config.toml
train_examples = 48750
translate = 0.12
encoder_norm_position = "pre"
encoder_qk_norm = false
text_encoder_activation = "gelu"
text_encoder_positions = "rope"
init = "kaiming_normal"
residual_init = "none"
max_grad_norm = 1.0
batch_size = 256
weight_decay = 0.3
Rows from block 2 of the image encoder, named by matrix and row number. Each number is 128 + 24 x the weight over its row's rms, rounded and kept within 0 to 255. All counts start at 0. After the name is the row's rms in percent of the matrix's.
# fc2: MLP down (encoder.blocks.2.mlp.fc2.weight, 128x512), inputs 309-411
fc2.14 106 [ 85 119 127 145 156 136 137  95  94 134 105 129 168 118 103 113  93 137 164 149 133 158 145 137 172 122 146 171 158 153 186  91  91  92 161  95 147 158  94 107 124 162 162 171 169 152 149 129 110 115 144 107 145 128 145 113 164 122 106 114 138 111  89 121  89 153 178 118 142 136  99 138 143  95 144 131 152 121 119 124 162 142 119 116 114  89 139  88 131 108 119 163 153 111 125  89 155 131 130  84 106 140 110]
fc2.15 106 [ 91  96  72  79 134 118 144 110 141 152 111  74 166 110 125 101  97 150 124 106 116 126 175 133 127 132 125 124 107 118 141 187 124 127 123 176 106 168  88 102 135 143 145 136 136 127 149 123 133 133 114 128 108 144 119  86  97 127 144 149 123 139 131 144 151 132  89 123 139 113 134 165 138 112 103 136 159 106 116 157 115 119 114 142  90 111 134 149 142 129 144 134 127 134 108 131 106 152 118 115 117 145 113]
fc2.16 104 [133 127 149 102 133 204 136 133 108 150 180 142 140  89 140 148 128 142 165 138 125 109 112 140  72  89 138 167 129 127 121 121 144  95 123 139 134 122 165 136 165 137 146 128 161 154 144 125 111 108 121 159 104 158 104 142 137 156 130 129 151 128 113 124 103 104 106 137 149 102  92 146  76 113 168 151  90 107 115 161 134 133 152 170 116 158 148 142 137 120 124  87 166 173 150  92 103 128 170 100 124  86 153]
fc2.17 098 [128 142 140 124 132 161 121 158  86 157 162  73 162  76 128 141 176 121 123 142 163 190  98 124  97 158 118 147 127 143 133 136 144 152 138 105 165 141 137 161 139 147 153 144 120 128 114 112 121 135  85 135 112 127 136 114 173 155 143 144 125 120 138 174 100  92 129 144 143 139 102 156 133 127 137 129 142 146  86 128 136 128 156 179 169 163 155  94 116 127 157  63 121 130 126 123 165 104 134  54 151 141 140]
fc2.18 101 [140  93 103 130 111 127  87 123 122 116 111 142 120 124 129 143 108 187 119 124 110 124 130  89 108 118 136 111 109 162 109 162 154 139 148 105 140 107 131 150 117 144 133 148 115 104 135 140 133 112 117 111  97 104 126 137 104 130 103 161  91 117 109 119  61 170 176 113 137 141  94 143  99 102 142 124 145  87 100  98 114 150  73 107 124  98 132 110 111 129 152 126 119 132 102  95 144 166 174 105 151 151 108]
fc2.19 102 [145 127 106 158 114 149  87 169 135 113 134 138 133 140 120 140 137  86 155 117  99 165 143 128 131 173  90 148 154 155 116 146 153 121  82 145 156 124 191 168 141  59  99  97 151 140  97 122 132 128 145  94 145 104 127 147 112 144 101 118 155 158  91 147 175  93 136 116 124 134 127  88 143 119 109 144  94 120 153 120 123 140 168 118 166 136 128 100 139 151  87 150  83 139 123 116  99 137 105 114 101 131 162]
fc2.20 103 [ 92  78 164 117 130 132 138 153 139 114 161 167 127 102 123 135 121 106 132 145 153 155  75 138 103 114 122 119 182 151 107 126 150 111 158 137 113 145 158 138 150 121 114 136 170 149 107 144 130 122 103  96  95 119 110 149 160 125  85  98 162 167  60 110 125  99  95 137 155 137 124 147 122 112 147 145 131 108 131 120 163 135 115 133 109 117 114 162 162 135 132 117 131 136  94  97 135 132 161 138 142 121  85]
fc2.21 095 [114 153 163 179 135 111  95 128 124  97 167 103 149 113 128 125  91 112 152 179 177 126 138 139 113 118 116 205 157 127  83 148 135 104 114 126 161 102 156  99 103 110 134 123 167 129  89 125 151 136 124 156 143 133 116 138 160 132 120  95 123  95  90 190 154 108 111 132 128 129  88 142 129 113 103 115 157 100  98  94 128 135 164 142 151 131 126 141 116 137 137 164 144  86 122 134 126 157 153 123 117 128 146]
fc2.22 095 [132 159 156  85 119 179 143 131 145 143 110 136 112 130  93 142 163 121 136 173 117 115  77  98 105 115 117 137 102 134 149 133 147  80 146 125 104  78 132 118 128 114 113 117 150 128 104 102 112 112 150 138  93 144 166 133 126  97 121 108 137 131 136 108 132 150 156 110 127 164  84 109 142 126 168 165 124 150 140 137 110 127  85 105 115 139 148 147 150 149 149 117 128 106 158  66 154  61  72 112  99 102 157]
fc2.23 108 [153 151 154 156 146 110 141  91 158 144 159 161 161 154 125 153 158 130 169 149 104 113 125 123  90 107 122 158 148 152 107 117 153 126 128  79 109 116 141 105 118 122  91 150  95 137 139 152  87 144 153 123  82 139 133 133 105 151 136 122 131 104 129 167 113 129 160 138 101 103 132 133 140 108 107 114 142 122 119 117  93 106 110 125 136 158 108 124 107 169 114 139 104  93 123 121 135  99 151 104 110 144 174]
fc2.24 110 [185 109  92 120 120 131 133 115 103  94 116 169 114 123 140 113 146 112 144 155 117 152 157 128  82 121 143 105 129 121 134 130 170 129 149 130 132 150 172 130 140  80 100 104 149 153 156 101 127 129 124 135  90 109 100 144 159 142 121 100 107 167 103 168 142 109 135 148 104 154 112 127 107 128 105 104  98 123 113 139 148 128 113 150 137 126 176 102 131 130 131 131 141 145 135 137 106 121 106 123 123 123 121]
fc2.25 103 [110 146 136 126 159 132 115 132 122 159  75 148 143 169 103 125 126  97 110 125 124  87 115 119 130 135 127 144 146  92 155 106 132 127 155 116 126 122 136 118 105 132 100 156 127 141 132 157 150 162 156 130 158 148 160 125 129 128 113  92 102  90 116 106 150 150 139 113 131 128 153  99 145 179 145  61 122 109 121 125 119 137 158  88 104 115  96 118 104 114 127 135 119 104  95 127 106 139 117 141 122 106 122]
fc2.26 094 [138 153 159 113 120 141 163 199 103 132 135 152 140 113 112 110 140 101 150 151 115 110 123 125 134 132 106 108  99 150 142  94 130 135  75  93 109 102  99 160 139 127 122 114 105 117 103 126 111 129 154 117 121  83 118 157  86 120 127 114 161 109 131 168 144 122 132 116  94 120 133  78 100 164 146 141 125 165 151 126  71 163 137 115 154 105  91 133 148 139 142 110 149 115 132 139 113 136 136 146 138 111 131]
fc2.27 099 [153 138 149 112 113  83 155 176 180 109 157 136 109 131 164 172 163 139 132 131 148  91 158 113 113 125 137 125 146 122 112 128 145 140 138 108 122 174  98 131 103 150 143 132 123 125 122 113 130 194 128 118 114 138 128 117 126 144 169 157 120 112 168 137 111 114  99 133  85 100 118 162 139 127  93 148 132 117 138 144 143  89 151 128 111 128 112 140 126 148 151 100 109 107  76 102 154 160 119 112 110 108 123]
fc2.28 100 [ 94 159 123 103 114 114 141 150 120 117 162 139 154 109 122 119 115  97 123 102 133 166 139  99 113 105 122 126 146 181  79 145  95 148 147 109  78 152 143  70 207 118 122 158 151  96 128 132 112 125 128 140 106 116 113 130 142 167 111  71 152 131 124 124  96 143  99 195 139 151 116 100 138 125 133 147 145  82  90 154 118  81 119 132 142 144 156 117  93 122 151 117 143 163 161 136 126 100 119 104 139  74 115]
fc2.29 097 [120 118 162  93 141 148 143 169 144 123 122 122 160 158 128 115 120 136 103 118 130 119 129 158  86 128  81 106 144 121 136 185 130 157 116 149 128 134 130 142 138 179 136 135 126 156 141 114 157 115 123 108 145 121 130 115 166 111 131 123 131 148 101 115 118 112 123 150 130 144 148 120 118 176 162 122 120 114 130 127 143 156 133 144 149 125 127 114 153 104 126 136 188 120 128 134 153 176 180  72 118  91  97]
fc2.30 095 [162 173  98 113 148 142 157 123 131 109 110 134 122 119 154 138 150 136 139 113 108 117 124 123  96 101 113 110 134  96  97 100 177 145 182 106 124 105 113 101 129 140 118 116 124 106 158 128  94 148 128  96 122 113 153 117 158 150 166 144  81 148 144 177 123 156 112 173 133 137 115 116 123 123 151 120 157 147 115 154 164 145 127 117 121 104 131 160  92 143 101 137  66 157 143 154 128 116 150  91 102 107 129]
fc2.31 097 [127 169 118 133 185 128 141 127 155 152 121 160 123 120 149 138  75 120 122 120 109 112 151 149 220 115 133  98  98 130 129  85 130 151 140  93 128 112 112 141 147 156 121 134 150 107 118 120  90  93 132 113 145  96 170  61 154 109 127 150 107  85 166 138 115 134 166 111 129 102 108 135 121 120 111 129 167 134 113 131 163 150  99 170 149 132 130  97 112 108 131 120 158 133 145 148 165 129 145 126 154 163 184]
fc2.32 097 [152 128 121 100 165  86 156 120 106 107 139 135 101  53 103 127 134 131 154 104 116 159 111  96 116 122 142 155 138 125 131 111 118 125 108 138 122 177 123 137 126 160 114 133  95  91 142 137 162 106 131 121 116 103 182 123 131 147 138 156 121 122 132 134 123 138 132 141 153 169 151 155 117 120 130 147 168 148 122 117 128 149  83 153 160 154 184 121 104 140 141  89  90 104 137 117 144 102 138 115 145 134 113]
fc2.33 106 [170 151 135  86 121 109 137 159 100 126 148 138 133 163 128 120 103 206 124 119 122 121 102 118 180 145 160 119  93 124 159 112 133 117  92 107 108 140 122 142 159 164 126 107 107 129 128 125 128 151 139 129 145 124 150 170 140 129 127 138 141 148 140 138  68 180 125 105 145 115 133 102 163 144 142 118 104 126 120  95 123 130 120 107 110 131 108 141 158 143 124 104 101 144 103 108 154 112 115 169  99 130 105]
fc2.34 093 [114 112 165 124 115 156 141 103 115 142 150 154 132  89  99 159 111  98 131 137 110 119 132 162  95 153 117 153 112 143  97 131 107 156 177 152 116 145 110 167 133 169 127  95 162 132 144 143 116 112 147  97  83 166 128  85 118 121 139 148 121 127 118 134 140 158 133 139 136 100 128 128 131 153 159  90 117 110  90 157  78 152 119 162 158 124 107 108 150 114 133 137 167 140 120 131 109 139 113 113 105 157  99]
fc2.35 098 [ 94 147 144 123 150 133 178 125 139 110 161 123 120 121 134 108  94 121 103 126 101 127 136 124 145 124 107 177  92 181 102 118 106 140 106 146 108 141 101 144 109 166 103 139 116  98 140 113  83 133 128 142 134 143 120 150 116 136 102 181  85 102  75 135 141 123 141 111 149 128 100 111 114 124 120 172  90 180 143 157 125  95 161 185  89  99 150 171 146 110  93 123 162 134  89 132 189 141 132 123 148 113 131]
fc2.36 098 [101 105 110 181 116 101 117 146 124 122 194 116  99  99 129 136 136 183 150  93 152 109 133 146 142 133 120 120 116 140 149 155 160 111 114 182 109 125 158 115 151 123 151 162 145  75 146 156 107 109  80  69 127 114 111 129  79 124 129  83 103 102 130 137 106 122 124  67 162 140 125 126 126 123 111 117 118 159 135 113  86 170 148 116 107 166 143 126 182 114 132 156 140 126 133 147 120 128 145 127 125 136 112]
fc2.37 096 [134 121 142 138 127 140 122 115 113 142 147 140 103 106 165  79 154 127 112 115  90 110 130 156 140 155 134 126  87 123  79 132 130  84 118 147 109  91 101 110 103 158 171 153  91 102 119 124 114 123 110 121  94 112 130 103 154 133 122 181 150 125 153 103 127 151  72 123 111 115 133 180 122 114  96 164 100 102 198 163  96 143 132 119 119 145 112 109 122 164 118 138 114 127 114 165  89 129 106 164  75 119 164]
fc2.38 106 [130 140  87 139 100 126 136 103 124 107 109 111 130 123 107  86 139  85 121 145 141 119 148 129 117 150 155  98 125 124 116 179  97  96 135 136 119 151 118 155 124 102 135  95 119 137 130 166 141 135 123 106 141 156 139 118 131  89 123 138 114  98 138  95 121 138 123 102 139 121 146 107 133 129 139  57  70 102 156 132 140  89 162 149 119 135 165 156  91  83 109 133 173 114 151 135 115 128  82 147 103 138 125]
fc2.39 099 [149 119 130 128 111 168 138 149 155 119 142 134 118  95 128 168 139  87 149 135 149 103 135 118 133 137 104 109 168 131 114  60 122 179  87 106 142 113 112 202 130 134 111 119 134 128 110 133 145 134 133  84 106 115 113 125 118 126 136 109 123 123 110 106 122 123  96  83 136 152 114 113 165 144  95 118 101 130 136 120 113 144 125 151 123 114 147 161 158 114 105 158 146 144 136 119  98 151 140  97 163 153 111]
fc2.40 091 [104 121 118 122 104 112 127 117 128  71 152 148 152 133 126 126 120 165 140 101 125 137 104 178 120 112 118 143  90  93 144  80 131 134 106 133 126 118 168 149  80 122  76 164 131 113 107 149 142 103 116 129 155 139 159  93  99 111 121 127 111 139 128 147 140 110 117 121 101 152 131 126 147  98 133  97 149 118 112 106 130 131 130 112 136 178 147  79  64 151  97 110 124 122 122 149 108 142 130 103 138 130 126]
fc2.41 101 [169 126 125 128 142 143 128 142 186 132 103 116 133 132 120 124 127  93 137 121  96 149 117 159 166 138 150 147 114 128 112 209 154 136 136 119 108 111 137 120 119 126 131 117 121 101 166 103 102 124 136 127 163 136 108 146 175 159 152 116 125 147 160 178 123 112  98 192 156 131 129 177 100  75 133 116 133 155 114 151 134 120 138 161 140 106 123 128 108  94 123 132 126 141 161 137  73 125 124 122 101  94 148]
fc2.42 102 [ 94 137 132 107  89 119 133 112 133 126 144 124 133 165 121 150  96 132 129 104 106 159 107 131 150 125  85 154  98 170 191 129 156  95 135 101 129 121 120 142 116 137 140 110 131  92 120 145 145 123 138 151 144 172  96 134 139 128  79 171 109 147 100  56 132 128 150 132 133 110 105  97 135 120 167 163 140 124 112 154 121 135 132 115 133 120 101 116 125 100 122 124 115 112 104 139 129 107 116  98 167 121 122]
fc2.43 101 [ 96 106 148 122 133 129 104 100 117 139 176 131 161 121 127 151  87 152  89 127 132 103 113 132 166  92 148  96 130 198 127 149 123 134 140  62  99 103 166 133 121 144  75 167 137 153 138 138 101  88 138 156 136 133 122 121  99  91 143 156 117 125 125 162  89 148 181 114 116 118 122 135 142 147 115 119  97 132 121 106 154 104 142 121 157 150 124  96 197 136 140 150 133 166 108 143 146 158 121 107 125 131 123]
fc2.44 096 [116 159 130 138 157 116 117 120 133 120 109 151 142 158 132 135 185 128 136 150  97 112 103 164 125 140 151 122 109  99 153 139 111 144 115 120 143 105 133 138 130  83 118 128 113 142 173 131 152 143 164 138 165 134 178 127 149 134 107 146 178 123 158 119 142 132 100 139  97 138 114 107 123 122 141 130 132 156 110 133 135 123 146  87 124 115 105 171 136 127 141 164  92 122 112 159 133 134  91 121 115 114 101]
fc2.45 094 [156 101 147 111 112 157 136 129 132 150 118 121 113 111 130 129  87 156 142 136  80 148 128  85 129 129 159 165 114 100 123 145 165 119 120 157 133 139  99 119 104 163 116 148 122  99 120 108 150 107 119 103 111 150 173  88 105 104 138 145 182  85 146 104 127 132 103 138 130 171 121 144 132 115  95 155 136 129 102 127  71 148 121  81 100 129  82  75 147 140 115 137 112 153 138 144 142 132  90 177 147 122 147]
fc2.46 113 [147  92  94 171 207 127 139 125  97 112 119 137 149 114 142 143 100 144 142 169 126 100 103  88 140 104 105 143 156 106 113 100 183 129 128 136 157 171 145 168 134 114 161 119 146 136 159 136 168 122 135 172 118 151 111 142 150 142 149  97  85 146 127 131 119 137 124 132 129 132 115 154 107 162 133 130 153 121 106 147 145 161 105 112 136 103 117 116 163 145 150 112 113 105 157 110 127 102 127 124  94 135  96]
fc2.47 102 [116 157 126 139 166 115 124 168 131 100 118 121 132 149 122 122 105 101 137 142 153 146 126 114 142 127  92 121 157 143 122 123 111 150 130 171 128 109 112 176 134 165 169 138 110 166 135 143 125  88 134 107 138 136 137 154 120 143 110 104 137 132 111  91 136 144  75  98 111 150 137 142 109 180 116 126  89 114 146 132  98 151 141 155 141  97  94 133 178 143 113  95 158 137 130 138 145 122 125  98 157 178  95]
fc2.48 106 [130 174 116 105 133 106 130 119 148 137  96 128 113 157  82 147 157 125 128 105 160 141 124 137 156  97  95 112 148 120 141 135 137  75  76 153 157 120 119 127 145 165 135 120 133 155 109 126 139 135 146  91 131 104 161 130  73 153 135 141 143  62 137 116 158 150 149 117 117 149 164 124 114 107 139 118  83 152 150 157 102 139 114 111 123  97 124 123 102 121 148 149 142 101 115 139 132 164 152 129 143 120 128]
fc2.49 095 [150 112 108 122 137  99 120 140 115 151 116 134 151 101 148 103 170 136 110 124  83 142  96 129  84 118 133  82 134 151 130 111 105 121  74 128 154 126 147 143 139 151 114 106 144 160 129 115  93  85 152 118 126 163 164 177  99 103 130 138 148 122 142 151 146 120  96 105  68  99 138 123 144 182  95 156  54 131 171 126 133 120 127 121 122 140 141 152 193 107 142 118 104 164 108 155 134 106 155 119 129 164 172]
fc2.50 094 [143 101  94 145 136 121 176 105 134 117 156 136 140 115 158 119 128 168 130 102 129 125 117 179 101 113 132 143 124 115 112 207 126 142  99 140 144 128 145 114 126  87 105 130 156  76 119 147  77 145 121 128 168 123 132  69 120  87 103  82 140 110  94 116 126 132 145 119 142 132 110 147 148 119  99  92 152 156 121 113 138 151  89 139 145 139 115 150 110 159 152 108 136 137  98 106  90  81 141  85 116 124 135]
fc2.51 098 [120 150 137 128 109 126 122 142 108  92 126 151 124 152 128 171 142 146 108  89 114 122  95 118 133 146  91  96  74 100  89 132 138 152  98 150 107 116 118 143 124 160 119 125 115 123 134 146 105 115 140 115 141  89 145  96  82 110 129 215 156 112 137 169 145 165 164 104 145 123 163 126 162 100 144 130 137 129 143 127 126 151 115 115 121 125 120 111 106 138 108 102 120 137  97 102 138 119 115  72 104 111 157]
fc2.52 093 [109  97 146 164 104 146 173 124 146 117 147 141 123  69 112  87 139 127 136 142 168 146 144 120 139 151 150  98 112 114  86 134 155 131 162 111  95 124 117 154 131 148 137  96 138 101 157 116 103  96 119 101 143 125 122 101 150 143 136 119 145 118 143 141 118 154 117 175 142  97 136 124 119 100 151 125 139 112 144 180 116 141 147 109 129  68 203 160 118 138 163 115 134 117 149 139  83  98  87 122 143 163 117]
fc2.53 099 [153 110 136 142 142  78  93 130 115  83  83 114 130 136  95  86 169  98 150 145 125  82 149 113 106 165 158 136 147 137 139 141 153 128 135  95 117 105 114  98 109 106 126 155 147 132 142 151 148 104 122 124 131 137 128 109 141 139 152 143  66 121 153 137 146  99 163 157 129 131 175 173 127  67 102 122 110 139 146  85 119 129 123 137 123 126 148 141 124  93 156 163 106  89 136 121 104 115 111 132 100  88 121]
fc2.54 102 [ 97 132 108  95 143 118 124 163 157 118  98 113 130 156 149 113 122 102 177 136 156 122 106 120 110 152 139 118 157 100 110 108 147 101 131 105 110 143  63 119 125 143 114  89 127 127 142 144 104 109 101 144 143 120 126 119 148 148 134 120 148 103 169 133 131 154 112  95  99  88 130 127 114 120 168 127 101 107 149 146 117 110 132 104 151 110 112 134  74 102 116 133 135 113 124 106 170 122 122 165 109 126 149]
fc2.55 110 [123  89 143 111 138  83 127 111 129 130 149 125 104 143 114 115 125 139 128  98 110 152 194 103 138 152 151 118  75 128 124 104 127 161 132 127 139 147 142 130 105 165 137 156 135 102 127 124 133 131 145 112 129 176 125  86 110 134 125 121 105 131 109 134 121 112 160 121 143  71  99 146 170  99 108 125 165 159  91 122 110 162 151 163 161 110 114  87 156 136 148 133 137 131 130 104 104 161 122 160 113 190 100]
fc2.56 101 [ 99 168 135 135 125 141 129 135 120  55 137  89 141 119 141 107 137 167 137 119  82 110 123  98 112 142 133  96 112 100 101  95 116 125 146 138 171 132  92 114 125 127 129 140 118 120 165 139 114 119 106 102 136  80 114  83 114 151 104 153 139 116 167  97 147 133 113 126 147  87 142 126 141 100 106 135 155 153 110 133 121 107 166 148 103 129  89 126 110 134 140 131 102 112 115 116 154 114 101 135 129 158 156]
fc2.57 110 [156 121 130 124 116  99 114 171 130 127 112  99  83 130 166 109 125 137 111 118  91 103 132 118 121 147 113 133 152 151 106 173 112 171 102 119 140 142 132 125 127 142 171  91 129  97 117 113 116 135 107 122  97 142 159 168 103 141 141 161 139 129 139 123 122 111  88  90 128  76 155 168 140 146  87 121 165 101 137 181 130 115 155 129 128 132 110 143 111 127 107 137 110 112  89 148  95 168 132 152 135 132 138]
fc2.58 100 [128 115 152  91 142 107 121 141 107 106  89  72 124 155 147 131  94  99 152 147 141 117 176 115 135 146 111  84  98 118 169 165  78  95 119  94 184  98 116  36  74 116 113 138 117 107 116 115 112 121 200 145 138 158 142 123 120 126 111 131 128 103 119 127 147 153 160 116 127 143 128 151 134 166 134 143 144 141 165 109 108 142 116 132 134 119 138 143 104  94 115 146  76 113 121 126 129 128  74 140 152 173 144]
fc2.59 098 [163 104 138 155 130 109  98 104 154 149  80 116 148 172  95 122 137 131 156 110 133 138 133  93 131 137 120 180 170 121 151  87 138 115 152  95 153 129 156 116  99 137 157 137 138 179 122 146 125 168 133 119 107 143 172 171 151 141 154 149 141 149 114 165  83 124 158 121 110 109 116 125 150 111 118 132 110 131  90 107 128 127 148  92 120 140 172 142 120 150 120 155 133 141 101 111 148 133 113 103  89 118  86]
fc2.60 098 [124 108  91 110 115 139 130  89 123 137 166 160  84 149 118 141  96 154 141  91 103  94 114 133 123 120 113 109 191 111 112 147  97 121 121 126  98 114 162 115 133 130 113 155 118 108 104 158  75 147 110 156 130 129 123 118 165 137  99 139 128  94 107 119  92 122 107 121 166 144  75 107 110 133 164 170 163 131 107 156 162 162  94 132 125 137 150  93 141 125 142  91 138 145  87 123 117 106 114  69 131 126 101]
fc2.61 101 [164 142 105 138 116 125  92 126 136 115 111  69 159 101 129 139 106 125 117 171 125 125 165 121  92 135 109 139 132 105 123 125 106 128 129 142 132 135 112 140 114 115 109 189 144 145 128 158 133 109 157  84 159  95  93 138 126 138 139 106 135 151 145 134 143 177  82 157 135 112 131 152 104 127  96 116 128 147 153 103 156  59 120 177 114 139 146 142 185 152 120 142 104 109 156 175 143 158 133 147 132 116 160]
fc2.62 109 [ 74 148 121 103 112  95 125 117 121 103 138 135 156 135  90 102  91 190 152 138 101 118 132 108 153 113 133 103 113 141 129 158 145 152 127 127 113 151 123 112 125 160 147 143 113  97 147  86 128 154 145 120 146 112 133  70 113 158 151 155  83 146 135 142 107 139 146 137 137  74 108 148 140 114 132 181 185 131 107 138  86  74  90 167 131 141 179 136 132 195 121 127 123 165 153 163 106 131  95 147 160 135 144]
fc2.63 106 [120 160 140 145 153 156 185 136 142 100 129 170  97 114 159 174 154 115 119  90 133 127 121 141 134 118 126 154 130 122 192 136 135 131 115 147 150 123 124 132 139 104 118 130 103 147 138 115 148 130 102 127 150  95 113 125 178 126 127 106 129 126 129 106 138  83 113 114  97 142 143 115 125 140 115 145  80 106 155 138  96 122 148 161 138 131 125 109 179 132 120  93 153 167 113 164 149 101 106 180 152 123 135]
fc2.64 093 [124 141  84 108 131 111  63 137 135 135 119 126 171 140 132 104 125 104 138 110 120 120 102 130 121  99 150  92 117  77 166 132  77 178 136 130 147 152 151 113 134 106  92 141 148 124 146  88 154  94 111 126 141 162 132  81 143 119 128 102 132 152 110 111 141 109 154 167 159 129 152  75 145 108 149  74 112 117 136 160 136 151 136 139 130 114 101 114  55 125 101 157 119 126 125 133 109 144 133 104 148 103 117]
fc2.65 099 [168 121 132 112 162 144 129 145 102 122 137 135 133 109 152 162  97 143 146 141 135 123 110 146 142  99 126 139 140 143  50 111 140 126 168 168 109 162 142 168  88 153  86 172 138 165 137 115 107 172 134 118 117 125 117 149 194 128 141  99 134 137 114 104 108 107 118 121 133 144 141 123 121 124 127 137 117 133 122 117 142 120 117 158 126 154 130 129 141 146 111 107 155 167  94 125  98 139 129 123 149 116  92]
fc2.66 106 [173 140 188 170 114 122 130 130 100 121 169 110 115 118 112  98  96 104 111 110  97 122 153 154 152 118 118 138 145 138 161  88 151 172 129 138 132 105 131 145 122  96  99 126 145 145 143 154 119 115 140 163 192 131 123 145 119 124 131 158 140 131 129 137 137 113 190 145 136 131 131  95 140 131  87 161 142 154 149 109 137 100 156 135 130 136 107  99 139 166 170 145 127 116 106 134 144 122 108 152 141 118 107]
fc2.67 096 [120 121 156 155 130 132 142 133 122 180 105 114 127 114 135 136 137 159 104 140  93 107 143 135 125 123 131 134 105 109 162 129  73 153 140 117 135 141 105  98 113  91 163 125 138 113 140 124 119 142 129 156 156 181 113 115 115 158 145 145 139 168 147 142 133 155 126 109 128 101  88 166 142 172 119 177 189 137  98 103 105 140 131 143 105 128 143 129 102 125 131 160 123 160 139 136 177 109 108 136  91 119 161]
fc2.68 088 [ 83 160  94 175 107 185 146 109 133  69 117 142 111 131 166 141 124 116 112  94 143 125 120 113 136 135 123 140 142  73 139  93 127 115 125 106 118 135 120 123 141 107  99 116 119  72 106 149 131  85 170 149 127 109 118 134 157 116 116 155  88 145 107 135 138 145 148 138 133 129 118  91 132 113 142 139 139 174 100 117 162 104 124 162 136 119 159 117 109 108 102  99 135 134 145 148 167 152 102 120 161 117 134]
fc2.69 099 [148 114 137  96  95 131 120 131 122 106 119 147 112 137 102 139 132  97 120 107 152  98 118 139 114 119 111 121 155 122 157 117 113 165 151 128 119 151 143 139 129 148 145 140  81 153 104 116 120 144 116 131 117 138 116 131  88 112 153  96 137 151 109  84 106 153 108 135 153 116 128 128 150 122 142 112 137 116 114 163 122 112  70 102 154 125 101 114 105 166  78 122 153 153  92  85  91 159 149 156 170 119 107]
fc2.70 113 [105 153 187 158 115 120 122 115 136 101 145 113 128  88 139 144 136  69 139 147 169 162 121 186 116 140 112 131 155 125 152 132 115 135 101 173 143 151 111 182 168 137 143 127 125 183 108 110 178 155  78 133 125 101 134 146 155 132 145  97 120 127 127 116 123 133 120 130 119 136 153  95 123 124 148 105 133 107 120 139 111 122 123 140 129 124 133 157 126 118 118 107 121 113  99 131 142 158 119 132 113 141 104]
fc2.71 098 [127 141  85 111 129 156 134 117 124 131 109 154 105 100 104 122 137  67 109 155 158 152 111 142 112 137 119 104 139 102 119 122 108 143 137 129 142 101 149 162 122 144 115  93 129 140 152  97 118 171  98 181 114 105 108 127 130 129 179  66 136 135 136 124 141 116 126 145 130 102 110 123 114 136 135  85 147 148 157 141 172 137 129 137 119 136 119 113 155 141 117 102 151 124 118 144  83 139 122 131 141 137 133]
fc2.72 099 [ 98 105 125 124 156 169 164 104 114 119 131 143 103 116 119 158 114 148 112 124 107 166  84 112 140 120 141 121 123 159 107 133 135 140 158 134 121 139  91 108 168 160 139 144 165 128 145 101 144 123 117 104 109 124 129  91 138 145 152 147 119 146 137 117 112 193 119 138 143 135  78 180 120  92 136 113 128  92 115 131 129 163 140 121 117 120 127 118 174 120 104  68 169 147 136 117 102 114  90  85 171  91 113]
fc2.73 100 [177 161 131 136 145 129 139 110 107 112 170 159 105 111 141 199 130 128 138 155 161 101 110 110 101 142 127 150 185 133 159 104 100  88  70 121 163 116 114 154 160 139 178 102 123 183 138 106 139 146 158 140 108 102 152 175 130 144 163 115 102 134 123 122 101 145  97 136 120 154 116 111  99 132 164 148 129 109 116 147 136 159 124 149 141 103 140 133 145 137 130 124 132 114 149 175 150 146 112 113 146 106 108]
fc2.74 112 [171 195 135 145 137 121 132 137 121 154  97 106 127 142 143  99 162  88 117 164 112  78 147 132  87 149 130  97 140 123 113 111 127 131 120 126 142 104 124 146 156  98 113 144  93 168 157 148 137 121 150 120 114  82 130 119 168  98 141  89 114 120 171 163 128 134 112 124 115 131 149 104 123 145 147 111 118  95 117 188 101 120 106  99 132 120 113 144 119  94 113  92 118 115 155 141 106 129 110 171 132 105 145]
fc2.75 100 [153 121 123 141 111 121 106 163 163 121 107 120 116  91 184 122 113 106 115 134 142 130 113 164 138 110 107 122 146 139 175 127  75 158 148 162 156 140 124 166 165 133 145 148 156 146 131 165 164 166 119 131 142 117 159 155 127  99 123 133 120 126 134  99 144 111 132 140 129 136  93 101 135 140 152 105 111  89 139 106 145 117 151 117 122 108 117 121 192 140 131 168 149 115 122 146 148 152 130 106  92 106  68]
fc2.76 094 [112 117 124 177 158 129 137 130 116 137 144 142 117 151 153 112  76 123 147 121 119 107 124 115  85 154 140 131 116 100 170 119 180 148 159 126 184 137 177 147 177  81  84 147 143 158 133 171 126 142 108 141 120 153 110 111 141  97  91  72 157 126 151  75 110  94 101 175  87 175 133 105 122 117 153  65 109 114 163 184 106 166  98 134 143 121  99 128 149 161 114 152 172 148 144  76 121  97 122 141  94 138 147]
fc2.77 092 [175 135 112 114 101 140 121 130 129 146 152 105  93 141 134 134 194  73 154 123 105 120 108 143 177 140 131 123 120 148 175 179 127 141 112 126 107 105  93 100  66  93 134 150 123  97 143 102 122 103 125 127 165 106 130 134 116 120 153 130  80 126 103  86 160 113 129 130 142 153 141  91 121 130 112 154 135 120 160 116 148 137 152  87 124 136 146 144 134 117 166 159 100 140 105  93 134 118 121 137 128 142 132]
fc2.78 104 [ 71  74 101  73 113 180 141  90 125 185 176 162 147 130 130 154  96 125 118 131 119 135 106 137 114 113 134 143 111 110 143 142 108 152 164 114 114 114 161 150 117 128 119 135 137  92 147 121  54 146 118 163 104 131 130  80 148 132 102 158 139 178  91 172 121 109 154 114 126 126  79 112 131  70 113 155 121 155 100 147 128 142 114 169 147 171 155 128 145 121 153 138 156 120  95 112 189 137 156 145 142 124 137]
fc2.79 101 [101 155 105 121  98 107 113 137 111 144 133  85 156 137 103 101 150 140  78  97 116  93 146 134 139 108 142 106  79 100 137 158 127 138 133 138 123 138 112  58 119 132 127 152  98  80 145 113 137 150 160 138 154 114 162 111 102  87 142 133 144  86 111 123 140 162 160  99 143 136 165 142 175  92 127 126 148 110 126  88 132 136  88  87 145 126 149  84 126  98 141 128 105 117 152 134 109 157 113 134  74 158 153]
fc2.80 102 [140  64 166 106 133 154 155 134 101 118 157 116 148 135 113 131 145 142 182 118 116 126  92 113 135 130 130 158 168 135  83 151 133 132 126 132  82 134 115 129 136 136 142 131 168 147 128 111 128 117 111 136 141 118 159 129 135 107 124 117 127 122 120 141 131 155 123 123 129 110  97 172 144 119 113 127 135 155  80 109 131 150 131 138 119 127  98 114  78 131 139 109 150 113 116 127 138 128 140 155 131 143 109]